Weights of a small sound classifier: norm batchnorm, 5200 steps.
Rows from block 9 of a small sound classifier, named by matrix and row number. Each number is 128 + 32 x the weight over its row's rms, rounded and kept within 0 to 255. All counts start at 0. Numbers have three digits each.
Before each channel's rows are labels from the 100 clips, of 14976, where the channel reaches its highest value: "strongest on" is what is common among them. Only what is clearly more common there than usual is listed. The data: short made-up English sentences, spoken by a formant synthesiser in many voices. In brackets: how many of the 100.
# c30: last pointwise conv (model.blocks.9.c3.0.weight, 320x320x1), inputs 214-319

strongest on: sentence kind: statement (100); /ð/ (79); "that" (35); "the" (33)
c30.269:142122150128123136134125166130144133137131133148118138136158148131124119131119127124134130132124126127129121125114128142131126120127136130128126129131134129130124121128106125130134124131129125122138134137138127121139135124126126138130124134127129129121126122127131127132121144128133121125135128125125127149128125123127

strongest on: sentence kind: question (100); number of words: 4 (80); /w/ (72); "where" (67)
c30.106:144156148192176123123113110124131128132128127152149138135143155111201202125141166159129123122152134125128124127161126149116146130122135132136128140129125164128143123118149137135140121135125118135149140139147162123131129132156151143118135137118134137164122127131122126137127139135125138145133145121131132136140121119119

strongest on: sentence kind: request (100); "me" (60); "take" (36); "show" (32)
c30.267:142159163099147158181134130178130117186203122177136132192131150128100112204141092094090123182096121203180212204085206158193149136135142135150126151135186092131158213205152125140095209143217123126142139083144099213099130113095100128128132139185140140093127215132130212150127139140126143144135142122125190143150198213139

strongest on: sentence kind: request (100); "me" (59); "take" (37); "bring" (30)
c30.210:124142141119144152162151128155138116175184135152110124171111116144115111179113105111123145180115129193150199189114200131180138138138130146143138122133188112129136195194149138140112194130200137126136128118140116196119133129116117123138129139183138136115131197128140207126137133127134129138130145125131155141117192189145

strongest on: sentence kind: statement (100); /ð/ (76); "that" (34)
c30.93:112131151142119139136097143132136116139137117138108122141142134102134141138107137135120109121134134114122121121137123140131131133130139131132135131122127137138116123113115126138133115143124110142143131124135139119120139129137141148106132137125111124136110118132100119129139135132130153144133134132127120133120117116140

strongest on: sentence kind: request (100); "me" (60); "take" (36); "show" (32)
c30.30:111149141111140141161139120158147103188212136142104122181144108138112110203108095089117132168091128230139235229090234135184137125129143136130130129136155095133123235236128131131093241126242116122133130098134090237101129136098092122119117132165127150096128234128123241130130119132134126127133130115121163140123210237126

strongest on: sentence kind: statement (100); /ð/ (78); "that" (34); "the" (32)
c30.174:126124147129127135137114158134144125137138128147112131137155141110131134135110128128124129132133124124135124122138119146132125130123143122129134133129129134132135126117121126128133127144125119139133131131132129124133135126127129139120130125128126129127127120127121125129131145129137129130132129134125135146124129126126

strongest on: sentence kind: question (100); number of words: 4 (81); /w/ (75); "where" (71)
c30.271:129154144183161117112118130115129117118119115133145130125138150128187183117142151145131114119139128123122123120150118131123137128128124125138129130128124162123138115124149123134122112121119113127137127127142147121130131122145135125125121135112116124147112112124123117131123135130121136137134129129122130138125120121124

strongest on: sentence kind: statement (100); /ð/ (77); "that" (34)
c30.221:126136142142128138132117148138133122134134126134098121130136128113138138131100139130127123133130129118127118124140122139129127133126129130135131126130133133131135119120127133129140123137119123136132130132132139128129133118134135137123131132127124124138123127137123119124136133124127132129126131138123126137123122127139

strongest on: sentence kind: statement (100); /ð/ (78); "that" (34); "the" (32)
c30.145:135124148130126144140115133143137123140141123149121114137149149123131129135127123123123124138125127131135131133131130148139139122128139129134129137127133125138131130129118123135120135141135115135138130124142124131121134120120126142120122130140117128123110128133117135131133131137121138130128140126121134130138130133135

strongest on: sentence kind: request (100); "me" (57); "take" (39); "bring" (29)
c30.273:128133142115133153167140140163146119180188136143117132179120110148112113198120113108127146166120139207137220213099219123173127131138139142131126121132171102128129212213132140132114215138215133132139121121130107212130125140105115144134126137176138132108136215135136217119132137126153133135133138124134150154117203223141

strongest on: sentence kind: request (100); "me" (60); "take" (36); "show" (32)
c30.28:110142130117137158164127134147148111206214127138109126177140103133115119224106112116120130160113120213141220235106237121182118118131132127124131115130156106127142232208134123126115228118234123131131122118120108238124132127111117132118123124165118127116120232134120230120128126118140121126125123124118156139116219234130

strongest on: sentence kind: question (100); number of words: 4 (78); /w/ (74); "where" (69)
c30.88:145134146176129130111126129120133135110116146152165126115145156107163173104156145144131124127143134111129112112152112142122140129132140138136138144127127152130132120117137136133139118128116132120128146135138145119132128138151140145139132147121139128150146117127144117139129136144151152140134123131134128131146115110126

strongest on: sentence kind: statement (100); /ð/ (79); "that" (35); "the" (33)
c30.290:140123146124122132133122144140145122131137128142098127134148144137127125131108123130132123120132122111115112114131115143125126123120133121132125130137117131131110110118110129136131122135121115132129126133135125118133133121132137134123123125115112130122113112134114110130126135131117128118129133126125118138130110113126

strongest on: sentence kind: statement (100); /ð/ (79); "that" (35); "the" (32)
c30.177:139122153130124141136130184138142147140140141150119125135134146129141137132113133141147135132153133116126116119135116136127135132130158132131128149122127130136128120114111131138145124162121128120140145152139139121150132125134144180130128136127133131132126118136123125146123171140146137132123146136142132164136119128131

strongest on: sentence kind: statement (100); /ð/ (78); "that" (34); "the" (32)
c30.231:139106142120118138136131168133141128136130131149109137127146151131113110134117114114126136129112123125133131122109120140124130127122149129131129137136134117130128120128103128131118124135124132120136129131132106121129130137109111141136121133129129136114138122127130120136122137129138126123136136128127135144130128125129

strongest on: sentence kind: question (100); number of words: 4 (80); /w/ (71); "where" (66)
c30.274:139156143178168105109126104106122129108113131132143140112135144129173170119129152149136133114141132106122112114146111140102129123128123126134129122131109153134135115113134137136128118130118122134138120135133141111133127131143138115128132132107122133138127107131128113120135122129128132133128134130127117099126107108129

strongest on: sentence kind: statement (100); /ð/ (78); "that" (34); "the" (32)
c30.133:129137131143152117125131156124114132125122119127099118120128127146136139119099135141142129116138126117120118113143112135117126126122126121131123119132116143132132114116130120134138119113118126133134117135131135118138130124139145126129128132121124118136126113134135111123125123118129125123125135128118121117118115111135

strongest on: sentence kind: request (100); "me" (59); "take" (37); "bring" (29)
c30.136:114141135125135154154131125153139109194183130140115125177140109144119116203118117123134141166114127213135227231119244129182127126130132134132130126132160116126127241220136131130126230126244119129137129129134114234129136130122118123126119139172130128116130243128130243131132123128136129132135131124130158125111230238133

strongest on: /b/ (67)
c30.317:175083178100072118111147104111133151106092146169162131099163164146085092095172092099120159120107173095090091092094098185120162173162180169138148170125115102140091101077087156165099083148091156125161158102154107090106150124087114124158165191117164156101164098148156097165174135170146176166124156169164092111172102084167

strongest on: sentence kind: statement (100); /ð/ (78); "that" (34); "the" (32)
c30.256:137133149128126144135109156145143129139142131146115128143155149112131133139118124117134129138123123129135127124130120150131128128126144131128134130124136124139129131129113128136131121141131122134132131130138120128129137117125130150117128133137122128126126120136124123130132141131140135138129138132134135151125126132124

strongest on: sentence kind: statement (100); /ð/ (79); "that" (34); "the" (32)
c30.12:147117145131125141132136134141135127136137132142126116136145148141130123135127125124120134131130122134129130128126124136132133128122122134131127133130132125132130125126118123128125128119128120126131130130133129132130135124129126128131125128131127129126129126131117127139123124131111124124126131126128135137141131129136

strongest on: sentence kind: statement (100); /ð/ (78); "that" (34); "the" (32)
c30.166:140112146122116139133131174138136136136136132145123125132147154138121120133124124117146141125120121126136127121108126145133123131130146136136124138135125122130129126122113133132129123124120145131138133137133113123140129129116123140146131123123135126111140121132143128135125146136153122127135137129137134149133121126122

strongest on: sentence kind: question (100); number of words: 4 (80); /w/ (74); "where" (69)
c30.235:130133127163137130127148128125124131125118131134141123124126136133166154117142136135135135125129126114129123120138121120124125127134131122125128124123130146127131113113131129120132114130117125131122119126135138115137128123138129120133126127127130124129127115134133117119134135127135132136136122129127121124116115113125

strongest on: sentence kind: statement (100); /ð/ (77); "that" (34)
c30.58:134143146143130145134118173139133128138133128140098133137143136108144145139102143146133128132137122125128125128148129133138132127127154127123131129127131144132120131127122127127146128139131126124131121140128141126134132123147144160113124126133123119140124130130122123124138156123154131133128131136129135158117128125136

strongest on: /ɝ/ (78); /aʊ/ (52); "our" (36); clipping (34)
c30.195:035129070125123106111087081119069049106101107103032110100036061106130126106028128125119106117128123118122110106131110178116147111122068120120128052130119132129121110110129108130124109171111074126117052117140124109109121127132125135066110159116068122128070110123074108058124142048137146121114129130081117147033108111138

strongest on: sentence kind: question (100); number of words: 4 (80); /w/ (75); "where" (70)
c30.287:129140127159141122123133124132129137123112125129146123121123144140165163118133147141132127129134129118121116110140113124124130130127130121123130128120121158131139113118141123127130113130111125127129120136134140114145119131144136123128124140126123127145128114130125117117120127126134134132125125125123122128119115108122

strongest on: sentence kind: request (100); "me" (59); "take" (37); "bring" (30)
c30.142:122154138117145144145150129146144118158169140152109124152124116150109115171107106099119150169110140200138199194098202136171130136142139142139136129135156096127131199204141145139113196139203143125137120117140100199114128137103098127146134146159149133102147192135147196127134126123139140141140143130139150139124189198143

strongest on: sentence kind: statement (100); /ð/ (81); "that" (37); "the" (33)
c30.56:129110144106109132130163183137126170125127157142118127120140152177100103128110109111160155133116136129122127122092124136132142149140150141135128143149134112132112121128096152130131125112123166119128147148132112127155132152116109141171145139130161129105171122131165122138129139141165130121136133127153128144132126119141

strongest on: sentence kind: question (100); number of words: 4 (79); /w/ (77); "where" (72)
c30.254:138119126162126129123129139124133141114112121132145122122127138144159160111138152145146130129142123117122116115143115125124134122123134127117122130125134149124122124118131123130139122121113137138120120139134147123152125136155141120138118138130134122142134123130135119123125128124150134126124120122127121134117118113128

strongest on: sentence kind: question (100); number of words: 4 (80); /w/ (75); "where" (70)
c30.50:123144136182143126126109108124127121128121123144134128122139143114179182127138173159134123120144123121126116125160125137125132127130126129128133126124123172123145115115148130132136117131116123138124121138140162119133129126168146124123130133120122123154118126129121117131124129124123135131131124127125130123125121122123

strongest on: sentence kind: request (100); "me" (59); "take" (37); "bring" (29)
c30.303:115148131122136152155124130144144106195192129134113114179141109141113118208112113110126138165116126198145215228108234119173125123139131140131128124128160109128145222211141130136128226128232129128128120125131120230127138134115117125126118127165125136115122228136125215120134120121138129129133132126126150128117215233129

strongest on: sentence kind: question (100); number of words: 4 (79); /w/ (76); "where" (71)
c30.99:150143138176149125121112115124129130123117140141162128130149160109181180124151156150123115122142126123131119115154114142122139129130130125132130134124121169131140113114147134137135121132113130133139137139146147120134130125153142144120125149119123126142127125124123123139128146137137138138127130123139125130138122114129

strongest on: sentence kind: statement (100); /ð/ (82); "that" (39)
c30.96:171102157090097084095154176090158176097085150159133122096158188160099102094136101112165155080126129077081081074092071163088150143131158137140130147126076102140095080082091132137134079134080152139141151138147104073166130145108109136157134142085157135102151070135152070154140134145145136124136142125152080112145075077129

strongest on: sentence kind: question (100); /w/ (79); number of words: 4 (79); "where" (74)
c30.103:164126154201137096109090136107151127094107106170163132108166173071198203100151174168129119096152128100113097103170096149093152122125153119137122156134101186130127100098133132136142100152097123152140150140149170099134135123167153125132130157102131128165132097123135106155133118159127156154130140116132110110160092100131

strongest on: sentence kind: statement (100); /ð/ (82); "that" (39)
c30.220:157106166132119108103166160111141152108104146155114119108146178184126138102129124136149142111138141101103098100114093161107134141126132135139128147130111130141110103101115152141131101145099157128137147138137128094156132141133122126158142141109147135133148103128148095142126137141125138130130148124146099129149096094131

strongest on: sentence kind: statement (100); /ð/ (78); "that" (34)
c30.48:129129145126126136136111147139143124131136123140111127130150147117133125132116127126128124131121126130132131127126131148136129125119133128127126127130133122135133125130116118133127125140131116136132130126132122126127131120127123138118127129135121126124114132133115125128126132130132131125130132127120134138123131125123

strongest on: sentence kind: request (100); "me" (59); "take" (37); "bring" (31)
c30.24:119156135103152147147164138144141125161162154152103127154120129162098102168109100094124154177104134184171173174089184141174132132136120143133133121128177094129152173185160148135106176143175138130142122109138094175112123139102103135139127135169135140097139177131144182123136137127125138131128135136140164143120174182139

strongest on: sentence kind: question (100); number of words: 4 (80); /w/ (73); "where" (68)
c30.229:137154135178160121120127100120123125120122137129135122129129143120181178119136144145132133116137135115119114115142115127124125131130116121127134119122125155124131115121132135128123116128123114124133118124129140116128123126140131131125132131118115125140121117126120122122123131114120127132139122130124126119119117122123

strongest on: number of words: 4 (70); sentence kind: question (69); "where" (43); sentence kind: request (31)
c30.6:126178145168198135136117116134134119137151139148126148144110135129161167145129151149144137137150124149146152142149143156139142129128120135137127122139142156127148145149148135133142146134151121131138131142133149148144125130152130117115124141136131141150116144134120142125132127131124135138128133135124137117129139142124

strongest on: sentence kind: request (100); "me" (59); "take" (37); "bring" (30)
c30.285:129146147107140156156155152156140132172186147158134125159128136154108108187129102100112136187102130195158189188093191138181134138128132137144131130135194105130141185187149141137103189144189138127142134108142099187110132135102100142142136132186141140106142193127139199130125144133139131133138137130130155159129185191136

strongest on: sentence kind: statement (100); /ð/ (78); "that" (34); "the" (32)
c30.238:152118156123122140141108154144135127140134125142130128142158157116125125137133126121135112136125124125134125122129126151137130119129146127130123134125133123142126125121103122137133125143127120136132130127132128118135136116123130146116127135129117125120119121137112119138132140132127135130131133132130127154133118121127

strongest on: sentence kind: statement (100); /ð/ (78); "that" (34); "the" (32)
c30.107:144133155130123141134115165138145129138140136151111131134154156115132127142113123127128124138128121131141129135132131148136130125130148130139126128121130133138128128127114126138133136161136113130133130140133133134130133126129131154117127135133127132135122132127120128134135153138151130139127138135133133161124134128126

strongest on: sentence kind: question (100); number of words: 4 (80); /w/ (74); "where" (69)
c30.268:137139142179154119122136109127128134127127139147153136128131147125181170121134153138133139127138139122131119124142116133126134125124133133139127129124124153129136121128135134134129126134126137127142134124140146117133127126152134143134138136129135126141140121131132128129126143132134135141131126126133130137133125121125

strongest on: sentence kind: question (100); number of words: 4 (80); /w/ (75); "where" (70)
c30.272:130134136161142132121148128129131138116113124140140128118121147147167164121131149141143129127138127119120115108146116130123129133124136127116126121126124152125129108112133134120137117127110130130118128131133138112138122125148132131136122139127139127135130109134130111121129135128142136128132118122127125127119116119122

strongest on: sentence kind: request (100); "me" (57); "take" (39); "bring" (28)
c30.18:114146128112145139147160136144138129163187141137119114153123114157116111189117099108128143171107130224145226199104210130172131133132123144140138116128180099129145214221136138130117211128211137129135117122130105214129132137104101132141129127176137129099142216128135226122140126118140130132131131130134156148116198211143

strongest on: sentence kind: statement (100); /ð/ (78); "that" (34); "the" (33)
c30.114:175085163072107095100120154101164141101095126170141134097153180125069082096154088094139128091112113080097084083079084152096133121125155128145127151135086084134090074077089127147120079145078131142142147126143087087136142127090093137125124136095132146088134074125131081156130130150131138129132144121122100111151076086123

strongest on: sentence kind: statement (100); /ð/ (78); "that" (34); "the" (32)
c30.310:142128144132128139133123158137136129132134128142115134131148152128125130135116127131129129134128119129136125124129132147135136126125142123134123131131138129132137130127114125133135127128124131128133129130128124130133128124122127134127120131131129131127133127127132133131130135126138134133133130122132140151128128130127

strongest on: sentence kind: question (100); number of words: 4 (80); /w/ (75); "where" (70)
c30.73:130154147189168134142116112143136118137132125141151131137136147108189188126143164149128119137147131129141126130159127141132138122120128119131131125124129166119144126131146134124129125133130120133133131134148150128122122117155143132112128132132127127146126129125116126130120145137124140128134127123132134132134126127126

strongest on: sentence kind: question (100); number of words: 4 (80); /w/ (73); "where" (68)
c30.197:146171149200183119132120123133131125129135126137151133134138150114216207136142163165124120132144140131137127132166124141131145140132129136137134128129126173130151132129155131134130128141128124122149131136139156133129131125165144133133137143134130135165127126128128135134130134141127134142137146130139143140137131136125

strongest on: sentence kind: request (100); "me" (59); "take" (37); "bring" (29)
c30.222:119153144094147149147178129154127127169194152157101130173129116160097098186104080084119154174094132203157198194074204130182137129132132148141126129125170085135142198214135131140092207130206141128138123102137082204116134140087095125132129128170136140092133195125135209128133126124131128129136134132137178146121182203138

strongest on: sentence kind: question (100); number of words: 4 (79); /w/ (76); "where" (71)
c30.181:122138138167144123129132111124131131121117131135134128131132148133169163117128146149135121119143127120129115117154119133121132125123131118121134123124121147128137121122141128117129113125113128125128117133140144115142122127145132127130123136126121114150123122130121116120121125125127139135128118119131125129122122113127

strongest on: sentence kind: question (100); /ɛ/ (83); number of words: 4 (79); /w/ (78)
c30.147:134124126161140130121120135129138131125117122132143128115115143130164173114131158150131115120136112115124114115158119119124123114126136120121131119135127164121129118124138125117138115127116117135118121141133143116143120127158127134117117129124116114144116124129119117114115133126148127132124120121117124131116115119117

strongest on: sentence kind: statement (100); /ð/ (79); "that" (35); "the" (32)
c30.95:130128149122134139135137148133131148138130134139118115133154150133135127137122131132130136129129138131130126126128124146137132139131135134134128132123134124135125128129119129136125125128131127136140140131134128127132136124128124141125141132135130132127126125133128130135129132136118132126133133131138128130133130128133

strongest on: sentence kind: statement (100); /ð/ (82); "that" (39)
c30.208:137105145105106132127175205135132191130123158145128130124150152190112104126123124129169170125137144125116122119106121143131130139132164149130137142126134131131104120117094146134160127129122183117125131163135128122168128145138120172180148119125162125120179125133176119139128177128188117123137128127143125168128127119141

strongest on: sentence kind: request (100); "me" (59); "take" (37); "bring" (29)
c30.117:115137140113133176178135132172142115203203124139116126193129112137119114216122110110107127177109129214138216211110218125189121124131120128125136122132171116127130218219136124122117216124214125123132126114126118220116127120109112134127127125178121130114125219134127225123125135119140126129135124134124152149124211218129

strongest on: sentence kind: statement (100); /ð/ (79); "that" (35); "the" (33)
c30.90:127126133135129136136133148133127127134135131139106114138141138133135133135109137134130130131138131123131125123136116134125129130121127125126121125132129136130121119119110122129136117118124126127135121143137133116137128127135133127124130136122114130136119123129120123127126117126123126128132132128119125128120126119134

strongest on: sentence kind: question (100); number of words: 4 (79); /w/ (76); "where" (71)
c30.314:136151128172152125113091138118140119121119105136146123119134141091165171112134160167134100125149116121120121112153119130116136119127136121126130135125126175129135117121154118132150110135113113137135133144136156120135134125174151123109116134115113128160117120126111113131128126136126137139137129122116121132129112118132

strongest on: sentence kind: statement (100); /ð/ (77); "that" (34)
c30.281:116121135129116145142107156136126129136137124133096129141140130103139139134097129128119111136123123133130129128133127135137121121124134122129124117120139127133127126126117116128126132141131116129129119129126126127119128113129124140106120128135115122128114126134115130121128145116137129124130134128114134147116133129130

strongest on: sentence kind: statement (100); /ð/ (78); "that" (34); "the" (32)
c30.52:112122134135113142137126189132128154134128132138093122128135126124128125134098126123127127131129137121127120124136128139137119135130151130130135124120128124135119125124118131130131121144123136130135121128123131126132132116129130150128138127127139125126135123133137124124135169124155121125123127138129131150106124124141

strongest on: sentence kind: request (100); "me" (60); "take" (36); "show" (32)
c30.319:128160145111150170160154165169135149180181149161134121176123139146108116188144109105124141210106128206202200195103197144204146138135130131139124135132215111130175199204160147144109194141203154128135138112147102202126130135104111163150127137201142136109152193131148205141132157137155144138138137130137210212136195200131

strongest on: sentence kind: question (100); number of words: 4 (80); /w/ (75); "where" (70)
c30.129:146130131155135130129148133132127137120118131130152131124122141146157160108139148135132136118131129107118113108134115125126128134126133123123135131126126147134127106115135136121132110137108131131121126131129139115145128135139132131132130140127128126140136109126139118130132133123145130140134121134133124125120122116122

strongest on: sentence kind: question (100); number of words: 4 (80); /w/ (71); "where" (66)
c30.79:131139141167164123120126104123135126128125146130145136123137138122181175121137144150143138122139127121123127124148121139121122129128125127137129116127118153122132125118132125137128126134127129125144118126129149128132131123151137124122127128119123140149117124125123126116126121125126124126131136132126122124122117129132

strongest on: sentence kind: question (100); number of words: 4 (80); /w/ (74); "where" (69)
c30.101:143144140183146135122117108128126131123120136138155126126142153107182174117146154147133130121138127116123119121147124131124128135131125130127129129131126151124132125124142132121134119136117128120133130134136143118139133124149141134131130134125130122149131125133130124130134133137126138133142126127130120127135118124126

strongest on: sentence kind: statement (100); /ð/ (78); "that" (34); "the" (32)
c30.169:131116141120119131136126162134131139135136131140119120134145140141120123132112121113132136126112123126118123127115120140133127130125140136129128129133127121128116122123103128133130120122126139121128131129134119119127135139121109132139126132126135132118140120133142123130129137129145123125127132127135126141131126123124